python train.py --encoder_weight_standardization=false --text_encoder_layers=6 --batch_size=512 --final_lr_fraction=0.1
Rows from block 7 of the audio encoder of a small contrastive audio-text model, named by matrix and row number. Rows with one number belong to one channel. Each number is 128 + 32 x the weight over its row's rms, rounded and kept within 0 to 255. All counts start at 0. After the name is the row's rms in percent of the matrix's.
Before each channel's rows are labels from the 100 clips, of 14848, where the channel reaches its highest value: "strongest on" is what is common among them. Only what is clearly more common there than usual is listed. The data: babble in 24 made-up languages, each with its own sounds, syllables and stress or tones, from a formant synthesiser.
# convs0: first width-7 conv (encoder.blocks.7.convs.0.weight, 128x128x7, each kernel summed), inputs 43-85
# convs1: second width-7 conv (encoder.blocks.7.convs.1.weight, 128x128x7, transposed, each kernel summed), outputs 43-85

strongest on: prosody: no stress; /ɑ/; /ts/; /ð/
convs0.52 102 [ 72 113 109  89 140  96 122 100 109 119 145  67 131 126 103  86 108 100  96 112  28 151 127 102 108 129 123  60  60 117 109  45 129 124 135 137 158 131 128 107 164 137 100]
convs1.52 099 [ 73 207 128 110 110 130 143 138  77 120 159 106  89 151 112 185 131 130 126 168  79 175 102 128 116 120 127 140 179  95 164  95 162  78 136 129 150 167 149 124 180 150 156]

strongest on: /ç/
convs0.71 110 [111 112 125  99  60 139  82 110 143 127  86 120 147 126 182 137  99 145 164 131  94 141 249 124 210 142  95 165 127 150  92 147 141 133 142 167 148 150  64 135 136 150 176]
convs1.71 100 [127 197 135  38 126 109  84 128 167 130 119 119 123 130 145 135 108 130  65 117 139  88 255 106 164 118  78 174 161 118 115 158  82 103 109 167 137  69  95 157 125 159 113]

strongest on: /ɔɪ/; /ç/; /y/; /i/
convs0.103 081 [106 126 146 145 153 101 135 127 106  96 157 133 172 113 132 110 136  64  99  77  95 120 153 120 123 151 119 148 151 107 138 132 152  53 146 123 143 163 155 107 128 144 109]
convs1.103 097 [110  96 103  98 150 152 100  84 104 168 131 130 142 110  94 118 210  68 150 109 121 111 146 112 173 102  90 189 109 104 156  79 100  89 111 153 102 140 130 109 119  68 111]

strongest on: /ə/
convs0.97 090 [ 85 115 121 143 129 129 103 145  76 121 114 179 186 127 115 143 187 149 103  94 125 132  81 129 140  86 103  63  99 103  70 173 145 172 148 147 103 163 107 123 122 124  69]
convs1.97 085 [114 112 110 187 110 128 128 143  65 113  36 153 168 106  87 103 154 146 148 174 162 129 105 181  80 138 123 125 118 132 132 120 210 117 112 172  91 170 148  86 123 170 147]

strongest on: reverberation; /w/
convs0.12 091 [130 118 104 131 140 100 139 140  90 145 142 133 143 118 157 108 119 164 120 144  35 101 125 119 123 136 141 125 143 107 101  88 159 129  84  80  98 131  80 149  98 166  91]
convs1.12 104 [146 112 106 124 130  85 113  88  57 228 153 117 124 102 114  71 120 111 103 109 120 161 136 127 134 126 119  98 126 135 127 127 145 126 123  97 144 122 192 190 102 136 168]

strongest on: /tʃ/
convs0.18 087 [ 99 145 151 138 112 142 130  87 114 131 104  88 155 126 151 118 101 100 115 124  38  92 120  95 117 115 122 126  80 167  97  66 156 112  99 132 105  80 126 132 193 182 168]
convs1.18 098 [140 139 142  97 133 149 143  83  98 184 100 157  63 146 154 171 125 128 161 116  75 156  77 104 159  90  78 135 205 143  66  95  99 115 152 132 144 115 185 163 176 143 128]

strongest on: /ʊ/
convs0.95 114 [128 148 110 153 147 125 129 170  82 129 108 114 213 145 114 109 109 182 148  74 233  71 125  94 106 102 124 133  99 128  96 159 104  90 123 116 134 142 108 119  92 119 112]
convs1.95 095 [146  87 177 160 135 162 113 155  49 151  71 138 123 134 123 136 147 131 119 123 158  80 100  79 152 156 161 115 126  99 152 140 105  94 193  84 114 111 121 112 134 125 119]

strongest on: /k/
convs0.30 097 [ 97 127 134 169  81 134 102 126 138 113 134 138 101 154 116 102 133 109 126 145 105 132 121 115 114 153 101 175 142 131 145 255 102  92 111  76 139 143 139  95 124 126 130]
convs1.30 083 [147 149  73 180 121 140 134 112 102 162 160 142 107 161 165 124 199 104 125 110 143 152 173 117  94 138   0 148 169 109 171 174 129 109  50  56 169 125  87  99 150 142 116]

strongest on: /k˭/; /g/; /ɛ̃/
convs0.108 081 [102 169 128 107  71  87 115 180 114 131 159 145 154 142 168 162 131 111 184 171 132 148 111  76  89 143  51 158  87 166 185 117 123 147  79  87 103  84 122 159 121 112 133]
convs1.108 058 [ 86 105 122 121 111 125  93 179 133 157  74 115 145 116 183 125 167 137 117 114  92 139 143 126 119  69 169 171 147 113 132 145  47 158  98 115 110 121  96 138 165 155 141]

strongest on: /ɔɪ/; /aɪ/
convs0.96 093 [ 78  98 106 170 129 116 168 109 110 116 129 177 141  82 135 113 168  90  95  63  89 119  92 129  89 104 132 193 124 132  71 132 153 100 181  91  97 166 151 148 147 134 105]
convs1.96 098 [118 185 154 123 116 127 155  80  93 104 130 176 137  95 133 118 187  89 125  62 162 115 113 142 143 119 103 180  52  97 154 129 140 105 130 185  80  82 120  92 117 104 104]

strongest on: /y/; /ʔ/
convs0.62 109 [ 80  66 135 143  73 123 100 148 131 112 131 121  96 104 123 134 138 179 124 134 141 135 163 131 129 139 111  84 139 108 141 137 103 131 127 142 138 117 120 122 248  97  73]
convs1.62 116 [ 70 170 155 177  44 113 118 147 110 115 165 172 128 126 126 138 144 193 123 109 173 173 160 120  83 134 135  68 113 142 143 153  26 136 120 156 121  86 152 117 243 146  94]

strongest on: prosody: no stress; /ɛ̃/; /dʒ/; /ɪ/
convs0.86 111 [108 141  88 113 106 143 110  99 151 147 146 120 162 153 104 157 153 122 120 106 136 101  53 131 124 103  99 135  83 126 131  92  76 193 120  98  80 164 157 152 103  92 160]
convs1.86 096 [111 146 157 125 138  75 101 117  99 100 195 116 129 145  66 172 114 101  64 124 118 123  91 188 135  77 199 146 133 110 167 119 115 157 114 134 104 139  86  78  85 200 139]

strongest on: /k˭/; /w/
convs0.26 105 [ 96  92 142 184 121 147 151 159 106 127 169 155 104 124 115  95 156 137 128  92 255  97  62 155 113  87 138 156 162 175 129 227 154 119  86 105 132 118 131 153 124 139  99]
convs1.26 100 [ 88 128 111 134 136 128 152  63 143 127 133 148 155 154 168 117 116 141 148 111 164 129  90 131  84 135  51 193  89 114 163 176 113 134 119 112 133 101  59 115 142 104  98]

strongest on: /k˭/
convs0.6 097 [170 105 148 158 122 122 145 118  69 128  93 113 109 159  76 115 136 190 155 140 107 203 153 127 137  88 163 166 158 166 126 130 144  97 141 113 112 113 147  88  83 187  97]
convs1.6 101 [150 109  99 105 136  96 130 117  97 141 101 133 130 132  99 202 151 125 140  82 101 204 147 153 136 150 147 116 155  97 161 112 158 100 158 122  97 100 178  72  99 218 131]

strongest on: /ɔ̃/
convs0.59 084 [177 141 154 151 155 167 156 105 122 109 176 102 137 123 143 146 116  92  98  98 144 165 107  94 158 109 146 107 168 140  95 154 140 148 102 114 124 127  48  96  39 163 131]
convs1.59 105 [ 59 130 179  95 136  91 138 134 160 137 165 122 131 157 101 139 117 175 142 121 164 252 131 117  89 155 109 139 160 106 188 139 151 182 143 130 103 111  98 119  95 149 117]

strongest on: /ç/; /y/; /ts/; /ɔɪ/
convs0.0 111 [166 132 154 118 153  86 112 120 171 113  98 134 110 160  80 151 158  94 144 164 122 154 167 162 126 120 146 127 132 130 165  82 106 146 133 110 123 152 150  69  61 126 178]
convs1.0 094 [122 148  99 147 128 139 108 138 106 115  33 128 133  89  93 154 130  98  94 156  75 190 100 115 101  70 196 138 131 168  97 125 135 138 140 192 114 107 187  84 123 143 144]

strongest on: /ɔ̃/; /t˭/; /o/
convs0.115 095 [151 123  96 146 141 150 137 148 116 164 146 128 109 145 157 141 101 146 156 115 124 163 107  99  96  72 139  79 112 129 111 104 131 100  66 123 137 124 103 143 114 120 143]
convs1.115 110 [165  98 184 125 145  93 124 172 137 239 109 152 101 106 191 150 104 132  76 180 110 104 170 107 109 117 152 137 149  41 157 127 147 119 116 142 112 113  97 151 132 161 148]

strongest on: /ɑ/; /j/
convs0.25 100 [ 97 127 124 115 196  96 154 175 124  81 163 118  95  69 175  91 161 145  86 168 169 137 131 115 143 140 136  91 171 127 118 124 101  92 136  93 147 121 133 117  80 128 146]
convs1.25 105 [136 174 120 139 171 153 215  80 168 153  86 163 141  85 174 132  98 167 149 130 144 147 111 104 136 143 114 144 118 140 118 116 114  74 144 133 148 111  96 142 138  82 125]

strongest on: /k/; /k˭/
convs0.68 093 [112  79 120 105 117 112 131 106 125 129 128 113 147 127 179 120 108 136 118 101 156 127 157 132 161 143 110 154 128 150 165 176 117 140 159 129 123  81 114 117 111 140 133]
convs1.68 081 [131 176 255  93 156  82 115  96 126 127 187 115 107 114 116 165 144 114 123  99 108 133 182 113 149 124 126 157 171  84 107 146 145 131  98 137 144 144 141 139 111 125 128]

strongest on: /ɔɪ/; prosody: no stress
convs0.112 105 [231  82 124 148 156 153 130 132 157 147 178 116 146 111 111 110 136  82 173  73 167 141 167 141  97 147 147 155 159 128 106  89 117 128 134 107 114 136  91 124  80 100 112]
convs1.112 082 [132  97 158 131 178  99 119  79 217 108 182 107  67 117 148 146 137 137 149  99 127 160 183 131 154 122 172 146 130 128  88 137 167 149 156 127 144  99  16 142 128  80 125]

strongest on: /ɑ/; /ǃ/; /ð/
convs0.113 088 [171 148 124 175 132 117 135 116 146 118  86 148 117  93 164 101 137 118  96  85 129 159 140 104 113  78 122 148  88 126 131 126 160 115 124  81 147 100 154 100 147 107 136]
convs1.113 076 [ 93 135 118 152 148 149  77 130 169 127 112 114 116 114 118 191 148  77 157  92 113 172 134  70  90  71 126 137  87 104 108 111 103  71 141 129 119 124 183 137 125  78 139]

strongest on: /ç/; /y/; /i/
convs0.87 078 [139  60 114 111 136 143  99 107  97 107 150  72  79  68 101 130 117 152 117 149 103 133 195  87 157 159 126 149 131 151 116 163 124  85  98 133 140 122 145 126 164  89  83]
convs1.87 089 [142 149 136  97 141 179 155  98 119 100 141 150 152 129 122 127 148 129 119 151 102  58 255  65 108 150 217 165 106  93 137 139 166 103 134 146 165 149 128 108  83 107 171]

strongest on: /ʊ/; /ʃ/; /aɪ/
convs0.64 115 [ 81 102 133 133 121 121 156 135  91 106 153 137 128 158 107 132 123 123 153 157  49  77 199 110 107 119 141 159  69 136 121 116 137 120 108 102 148 114  99 112  98 131 124]
convs1.64 134 [156 125  77 149 140 145 162 140 108 150 131 137  56 122 119 137 129  98   0  91 104 186 216 108 149 124 117 131 203 170  39 112 129 144  81 115 172 168 189 153 148 132 117]

strongest on: /z/
convs0.43 082 [ 70 133 167 127 155  94 162 134 136  98 150  94 193 130 139 154 124 125 111 149 132 114  64 115 156 158 106  84 162 149  81 147 167 116 129 140 107 107 165 143 129 141 126]
convs1.43 101 [149 133  97 134 150 108 107 177 228  73 145 116 173 104 158  78 101 181 141 113 133 142 139  79  90 139  98 125 119 151 148 141 147 121 129 165 134  94  39 146 116 150 130]

strongest on: /ɛ/; /p˭/; /ǃ/
convs0.126 078 [141 121  93 113 113 111 129 158 148 141 138 120 154  95 127 124  68 134 132 108 143 116  75 138 139  88 107 104 161 112 152 166 125 150 156 145 136 110 185 130  96 111 115]
convs1.126 091 [110 108 125 108 117 148 133 151 163 100 219 121  96 141  40 113 127 106 176 122 135 159 122 146 149 121 205 114 159 175 111 135 170 140 121 162 103 132 164 114 117 122 138]

strongest on: prosody: no stress; /ɪ/; /ð/; /ʒ/
convs0.121 106 [128 138 137  92  96 143 127  99 133 106 133 136 110 137 140 112 148 145 189 113 128 170  77 114 101  96 151 100  97 132 148 134 194 120 120  47 144 155 217 131 133  76 145]
convs1.121 114 [117  44  88 108 118 131 115 148 161 151 149  76 125 128 172 102  99 131 167 116 139 136 152 153  88 133 114  97  66  87  98 139 244 121 127 113 156 143 199 184 116  88  98]

strongest on: /y/
convs0.63 103 [108 141 117 135  88 183 146 134 141  91 132  82 141 109 175 136 119  48 118 103 151 156 214 100 114 110 147 102 123 129 138 154 142 152 150 133 131  95 152 101  83 109 130]
convs1.63 099 [ 57 185 113 111 100  97 121 137 145 105 121 103 103 122 143  97 105 116 153 149 119 147 133 120 110 102 147 185  98 152 104 129 126  83  93 120 103 115 184 170  77 153 115]

strongest on: prosody: no stress; /a/
convs0.77 074 [ 75  97 114  61 184 144 108 109  99 155 117 132 114  87 144  95  48  96 112 161 146 129 120 137 170 115 139 123 144 174 139  98 135 117  85 109 125 112  85  87 164 139  97]
convs1.77 092 [114 149 117 108 153  79 162 107  93 135 131 101  87 122 118 126 168 134 113 140 202  95 159 199  58 139  93  95 151 148 121 108 138 185  82 150 105 111  93 111 139 125 137]

strongest on: /tʃ/
convs0.37 092 [144 157 129 150 204 128 122 166 129 129 139 139 112 136 134 149 112  86 110 182 102  93  16 169 155 107 121 118 138 107  81  96 117 185 110 158 136 110 133 132 145 141 136]
convs1.37 093 [161  92 172 181  98 182 118 118 100 153  87  91 189 130 103 130 142 107 142 127 118 151  52 179 130 139 112 115 151 165 142 115 126 190 151 154 128 151 159 194 116  94 101]

strongest on: /ts/; /ɔ̃/; /a/
convs0.76 110 [148 112  89 126 110 107  82 133  90 138 120 121 167 104 109 119 106  86 105 159 139 157  67 168 129 136 140 139 136 169 137 124 164 148 176 117 116 122  74 112 115 158  41]
convs1.76 089 [143 173 160  84  66 164 106  82 104 149 104 104 131 109 162 123 127 118 161 152 141 119 105 176  93  93  71  95  70 141 156 137 124 197 118 125 158 111  94 153 118 131  66]

strongest on: /x/; /y/
convs0.15 082 [124 190 129 107 159 113 118 132 135 113 146 100 112 168 124 133 117 163 174 173  92 135  96 117 116  82 111  98  63 110 144  68 150 135 140 162 117 169 127 111 131 172 155]
convs1.15 104 [ 76 130  72  92 111 165 152 238 119  92 116  90 131 160 140 148 124 117 129 128  98  56 106 134 114 127 172  78 129 165 111 121  54 142  93 178  77 168 168  89 120 182 147]

strongest on: prosody: no stress; /ɪ/; /ð/; /a/
convs0.9 096 [ 93  64 108 138 124 122 156 126 139  85 174 151 104 127 183 159 130 131  87 114 134 158 120 109 155 116 170 157 164 141 180 122 126  92 100 117 151 137 122  62  87 117  96]
convs1.9 092 [102  65 121 130 113 123 172  74 193 109 186 136 101 159 170 136 130 147 155  89 116 138 113 114 106 122 157 152 140 110 198 126 109 142 138 130 109 125 168 143 103  30 130]

strongest on: /ə/; /ǃ/
convs0.107 071 [ 97  93 134 122 150 117  99  97 111  74 131  85 127 176 131 152 138 110 139 183 117 127 137 190 131 160 155  56 110 121 209 100 140  99  86 141 152 170  63 131 171 146  85]
convs1.107 074 [137  69 124 110 123 117 127 106  81 143 105 131 167 164 144 162 183 122  63 126  90 150 209 207 141 107 107  85 119 158  95 130 111 121 191 183 141 150 112 131 142 109 156]

strongest on: reverberation
convs0.51 086 [111 148 117 121 141 134 170 124 103  99 148 114 144 151 130 117 109  37 168 114 101 208 211 112 123 122 126 154  80 128  88 165 103  84  96 102 115 167 147  86 148 172 148]
convs1.51 074 [ 85 171 142 160 180 110 112 120 102 127 188 141 117 120 144 164 130 134 177  95 107 250 121 166 119  97 108 122  83 106 103 148 105  92 104  95 116 132 137 147 133  91 138]

strongest on: /ç/
convs0.67 096 [129  54 165 109 147 137 161 151 136 120 154 125 157 113 132 149 145 139 144 112 128 137 235 139 137 200  92  98 105 130 127 114  80 113 152 143 135 154  72 106 139  93 131]
convs1.67 101 [155 118 135 123 159 142 117 131 134 110 171 122  82 102 205 118  75 129  86 105 143 163 255  95 182 189 108 183 233  96  96 117 128 123 136 131 167 133 122 123 158 117 139]

strongest on: /ts/; /ɔɪ/
convs0.28 089 [121 145  95 164  98 148 108 148 144 136 136 132 167  82 131 111 128 118 117 111 114 138  85 130 114 123 166 135 120 140 120 131 141 136 111  73 124 117 108 114 119 124 106]
convs1.28 109 [141 166 106 111 127 131 136 112  87  85 138 104 138 193 131 130  97 129 198 142  89 127  67 138 119 115  69 112  57 155 171 139 154 165 111 174 120  78 121 167 176 145 122]

strongest on: /s/
convs0.61 131 [105 112 146 166 133 140 127 137 119 146  96 139  98  98  98 104 110 115  91 115 121 106 133 112 118 124 134 126 132  93 149 128 125 124 124 109 138 191 148 113 183 123 108]
convs1.61 106 [127 179 146 128 123 105 168 157 107  93 128 127 127 132 126 180  75 162 124 142 135 174 159 140 143 149  84 143  87 198 192 138  81 158  95 158 135  52 142 131 131 119 129]

strongest on: /k/; /k˭/; /w/
convs0.19 085 [126 137 153 151 123 151  90 104 120 157 160 114 147 124 154 131 114 106 121 180 172  99 112 111 144 110  95 131 101 139  96 255 114 133 144 105 114 118 155  95 147 108 127]
convs1.19 093 [146 149  59 172 114 153 132 118 147  79 149 106 155 143 161 121 129 123 164 138 131 101 110  94 105 119  43 163 150 111 127 172 141 167  34 112 117 132  92 132 167 141 150]

strongest on: /ç/; prosody: no stress; /ʌ/; /l/
convs0.58 120 [114 113 132 144 146 137 123 155 107 120 120 165 120 116 137 119 109  54 152 148 134  98 255 144 158 123 129 112  98 159 120 106 127 116 137 155 151 150 171 102 147 133  93]
convs1.58 113 [139 165 152 130 141 107 142 137 128 136  84 172  98 132 163 133 119 123 120 107 124 180 255 105 139  98 174  92  94 123 130 138  59 120 151 133 130  82 149 122  85 108 106]

strongest on: /ɔ̃/; prosody: no stress; /ə/; /a/
convs0.92 086 [101 150 144 126 124 133  99 120  85  85 185 105 119  96  89 155 130  96 117  99 171 117 106 138 138 166 117  85 192 107  93  94 154 140 176 184 133 114  83  93 120  91  90]
convs1.92 095 [ 98 102 142  89 113 146  74 122 112 141 188 220 123  88  56 155 132 116 120 125 124 141 138 180  66 130  93 120 102 110 135 128 126 190 158 129 131 161  48 118 104 132 119]

strongest on: /ɛ̃/; /dʒ/
convs0.56 078 [ 82 122 147 137  86  92 138 106  95 193 133 156 187  86 117 134 115 188 120  61  79 117  83 133 131  87 111 122 141 111 128  68 129 174 127 174  87 152 154 154 121 154 133]
convs1.56 086 [102  99 114 130 120 104 121 135  54 108 202  94 100 140 109 128 122 106 139 127 180 162 110 175  93 133 105  97  91 122 169 125  99 216 148 116  98 127 149 108  86 155  96]

strongest on: /ɔɪ/; /y/; /v/; /i/
convs0.36 090 [107 146 158 130 110 113 119 125 129 131 126 104 148  73 140 109 132  82 123 137  51 156 122  76  90 144 112 171 172 123 101 143  97  82 104 122  96  89 174 106 129 137 132]
convs1.36 105 [112  95 126 147 169 131 106 133 108 159 111 114 142  79 117 123 139  96 148 125 138 116  90  73 148 146 135 136  99 149 146 123 145 130 120  78 151 132 120 134 153  92  85]

strongest on: /ts/; /e/; /ð/
convs0.49 113 [149 141 158  90 134  94 145 144 153 106 171 131 189  95 171 133 161  83 134 163 126 159 163  98 122 127 140 103 171 143 141 141 113 154 159 168  75 116 179 153  70 158 121]
convs1.49 098 [177 133 121  56 108 158  74 192  89 121  81  98 107  76 107 153 122 136 135 113 115 160 142 100 109 137 119 133 126 130 151 148 121 195  79 151 102  91 123 135  15 123 149]

strongest on: /i/; /u/; white noise
convs0.117 091 [155 164 151 154 119 180 115  92 136 117 180 152  77 138 174  95 117 152  96 109 140 149 109 134 161  80 101  87 157 139  66 115 210 103 150 157 128 119 139 152  76 199 133]
convs1.117 080 [106  68 180 102 107 141 118  78 171 174 145 119 134 194 127 193 125 167 183 118 116  84 115 140  99  99 146 116 134 144 162 130 143  84 107 206 129 131  91 163 124 198 163]

strongest on: /ɔ̃/; /ə/; /ɲ/
convs0.85 083 [148 115 132 138 180 163 145 101  91 110  66 187 196 101 122 163 140 121 156  61 128 121 134 110 136 209 124 131 167 108 112 104 188 179 152 122 131 106 177 129 129  66 136]
convs1.85 067 [140 121 122 124 147  76 132 105 119  73 154 170  91 131 179 142 117 168 107 115 110 141 178 158  89 162 128 121 109 102 108 129 111 137 158 156  52 109 132 137 108 117 116]

strongest on: prosody: no stress; /ɑ̃/; /ʌ/; /ɪ/
convs0.120 093 [102 152 116 130 140 130  95 114 153 164 158  99 125 134  95 134  86  95 174 196 153 200 201 117 106 131 134 143 116 136 114  43 195 103 111 108 169  99 133 147 142 149 163]
convs1.120 102 [139 124  99 115 155  99 147 130 107 181 109 109  81 149 113 147  59  98 140 138 116 199 104 117  88  94 210  99 134 132 110 134 176 127  83 124 128 164 160 172 139 149 149]

strongest on: /ç/; /o/
convs0.14 123 [119  98 140 111 136 123 106 104 130 160 122 138 149 137 129 134  87 204 158 146 150 133 212 143 114 114 132  78 127 159 128 133 123 104 163 169 104 182 110 120 174 134 100]
convs1.14 109 [135  68 128 133 152 159 107 139 132 130 153 150 118 180  46 105 122 156  97 112 132  93 136 152 129 148 141  47 145 157 104 126 126  80 149 153 121 115 148 139 172 196 116]

strongest on: /k/; /aɪ/; /ɹ/
convs0.124 085 [106 122 148 175  30 122  84  95 133 119  69 144 123 146 147  95 131  56 110 126 116 100  92 116 138 112 122 140 141 140 118 123 141 122 147  70 170 101 137 144  80  99  63]
convs1.124 101 [ 86 151 160 108  69 154  50  95 157 188  39 117  92 143 115 148 121  62 157 180 116 111 101 141 118 132 173 137 150 124 162 134 158 144 107 131 157 150 183 144 111  74 119]

strongest on: /x/; /u/
convs0.127 075 [125  85 139 115  61  93 131  88 130 155  92 118  71 157 126 111 183 172  72 158  93 166 142 118 127 102 125 138 154 164  80 109 146  93 131 168 149 133 170 100 124 172 121]
convs1.127 087 [119  86 185 107 104 127  87 141 158 191 100 143 108 177  87 104 138 205 161 128 122 144 170 127 109 113 213  96 180 123 173 140 167  63 148 191 117 165 175 120 143 173 217]

strongest on: /i/; /y/
convs0.72 094 [ 99 140 148 130  95 160 119 168  98 127  75  73 104 137 145  95  95 163 169 124 104 131 157  68 149 114 133 172 145 145 146  90 140 123  94 105 150 162 136  86  82  84 171]
convs1.72 106 [114 135 192  71 121  81 111 107 159 139 138  53 118 150 136 140 134 150  53 131 120 126 137 109 192 139 124 160 182 103  55  93 182 110 151 110 173 174 131 142 124 150 127]

strongest on: prosody: no stress; /a/; /ɪ/
convs0.13 108 [131 137  94 140   0 103 127 135 102 136 125  94 117 151 131 123 176  87 155 165  50 141  93 160 137 139 133 160 117 164  91 148 186 147 157  89 164 157 106 145 141 116  97]
convs1.13 095 [119 161  97 111  30 110  68 126 164 183  94 142  76 168 185 100 141  89 120 136 121 109 119 153 152 128 101 201 170 123  96 145 149 141 102 120 135 146 173  86 119 151 115]

strongest on: /ɔ̃/
convs0.65 108 [118 135 128 107 191 120 109 115 113 111 137 108 143 149 134 118  97 107 116 109 178 149  79 132 142 139  48 134 127 109 156 134  94 135 139 143 158 150  89  86  42 126 129]
convs1.65 102 [121  86 143 133 161  91 126 105  93 154 183 120 142 113  73 145 141  95 113 103 118 119  98 209 160  72 120 117 126  77 122 174 166 129 161 144 141 148 109  89 122 106 116]

strongest on: /ɛ/
convs0.118 104 [246 146 121 100 108 133 130 152 182  99 137 107 113 155 106 165 118  58 133  95 140 162 116 142 139  73 129 131 119  76 179 137  87 163 136 102 115 143 134 115 132 236 125]
convs1.118 085 [207 146 134 122  67 178 139 159 163  66 149 145 117 156 122 165 126 102 152 123 110 190  96 136 133 120 111 139  90 107  72 109 147 148 122 135  92 138 116 100  90 164 135]

strongest on: /o/
convs0.123 099 [135 126 132 116 196 115 137 134 189 172 168 122 121 143 122 149  99 142 128 151 169 107 146 100 116  88 128 106 135 145  63 155 118 126 140  95 114 107 108 127 115  80  89]
convs1.123 099 [132 138 118 144 159 181 136  67 210 142 161 116 111 118 137 152 106 118 185 142 114 180  79  99  95  98 217 105 186 130  72 129  63 105  92 129 136 115  58 204 139 109 113]

strongest on: /ɔ̃/; /ɲ/
convs0.50 105 [ 85 105 162 145 190 134 123 141 139 163 121 142 153 146 102  93 150 127 112 111  24 101  89 153  95  80  92 106  98 119 138 149 102 145 163  89 130 168 143 117 118  81  98]
convs1.50 103 [119 118  96 172 192 151 134 127 176  53 154 202 142 149 125  58 129 109 178 128 110 137 108 114 109 122 167 156  82 123 133 134  90 167  92 142 135 124 168 111 128 133 113]

strongest on: /tʃ/
convs0.79 102 [110 119 124 123  78 112 113 114 116 120 143 146 145 169 130 134 126 158 105 139  99  76 111 110 118  77 124 109 134 107 150  58 128 137 138 128 143 132 104 165 112 120 161]
convs1.79 105 [112 122 173 161 140  99 113 139 134  86  96 136  93 127 103 171 108 141  83 106 104 128  81 114 143 145 100 114 220  94  91 106 176  99  77 152 139 156 180 138 112 151 206]

strongest on: prosody: stress on first syllables; /ɛ/; /ɔ̃/
convs0.78 105 [ 99 164 141 131  65 120 135 118 104 142  96 168 160 144 112 108 131 111 115 101 153  95 167 148 124 147 105 226 142 160  87 114 107 126 127 124 179 103  78 142 136 131 104]
convs1.78 120 [118 166 127 165  94  64 142 136  62 194 108 174  61 139 148 130 115 109 109 136 137 151 137 138 169 127 106 146 132  97  44 120 128 100  81  95 146  95  92  92 118 218 109]

strongest on: /y/
convs0.109 083 [128 138 117 181  85 151 104 126 113 156 151 150 117 156 212 150 180 165  94 153 130 128 135  81 113 108  87  89 122 135 128 100  93  89 135  99 121 154 145 128  22  86 141]
convs1.109 076 [126  74 133 108  76  68 126  88 115  88 149  96 153 172 159 106 137 130 140 113 109 168 124  73 179 110 117 194  74 137 171 137 134 121 130 125 155  81  98 131  41 154 146]

strongest on: /y/
convs0.21 093 [136 112  92 117 170  79 127 110 110 137 121 154 149 146 162  91 202 158 113 122 157 127 155 123 110 124 135 165 161 146 118 214 123  93 136 100  95 159 128 103  88  95  98]
convs1.21 079 [122 144  92 196 140 134 126 132  96 145 121 197  96 157  92 144  98 133 107 113 121 172 144 111 131 176  82 151 131  94 178 132 146  92 105  74 170 132 143  72 100 126 116]

strongest on: prosody: stress on first syllables; /ɛ/
convs0.66 109 [143 127 113 123  60 152 120 141 137 171 124 127 118 135 166 130 107 106 162 141 189 105 154 117 116 136 129 199  96  93 122 127 137 115 124  96 142 144  87 109 182  71 149]
convs1.66 097 [150 139 190 112 124  73  94 163  66 151 137 138 159 162 156 125  95 111  96  98 133 148 161 171 160  96 102 160 149  70 109 146 181 103  67 139 165 100 107 146 157  59 177]

strongest on: /ç/; /y/; /ɲ/
convs0.44 081 [110 131 139 130 149 167 174 141 123  81 128 148 139 122 155  98 114 119 131  85  78 106 210  69 108 120 118 196 123 146 125  97 103  66 114 127 127 110  78  95 114 133 110]
convs1.44 082 [133  71 134 123 112 159 139  69 146 142 143 134  96 121 112  94 133 128 121 117 118 103 158  87 126 104 141 157 119 141 116 159 141  71 168  57 104 107 118 181  64 101 121]

strongest on: /ə/; /t˭/; prosody: stress on first syllables; /ɣ/
convs0.41 098 [ 84 125  98 117 149 114 134 159 162 148 133 176 151  98 135 178  88 121  92 164 197 123 166 109 146 149 150 118 115 208  94   0 180  98 124 155 125 106 150 168 174 116 130]
convs1.41 108 [147 115 177 109 107  83 154 113 181 143  83 162 127  98 118 140  16 138 117 107 195 157 123  92 153 106 176 120  75 149 134  48  77 121 151 163 174 111 139 183 126  98 148]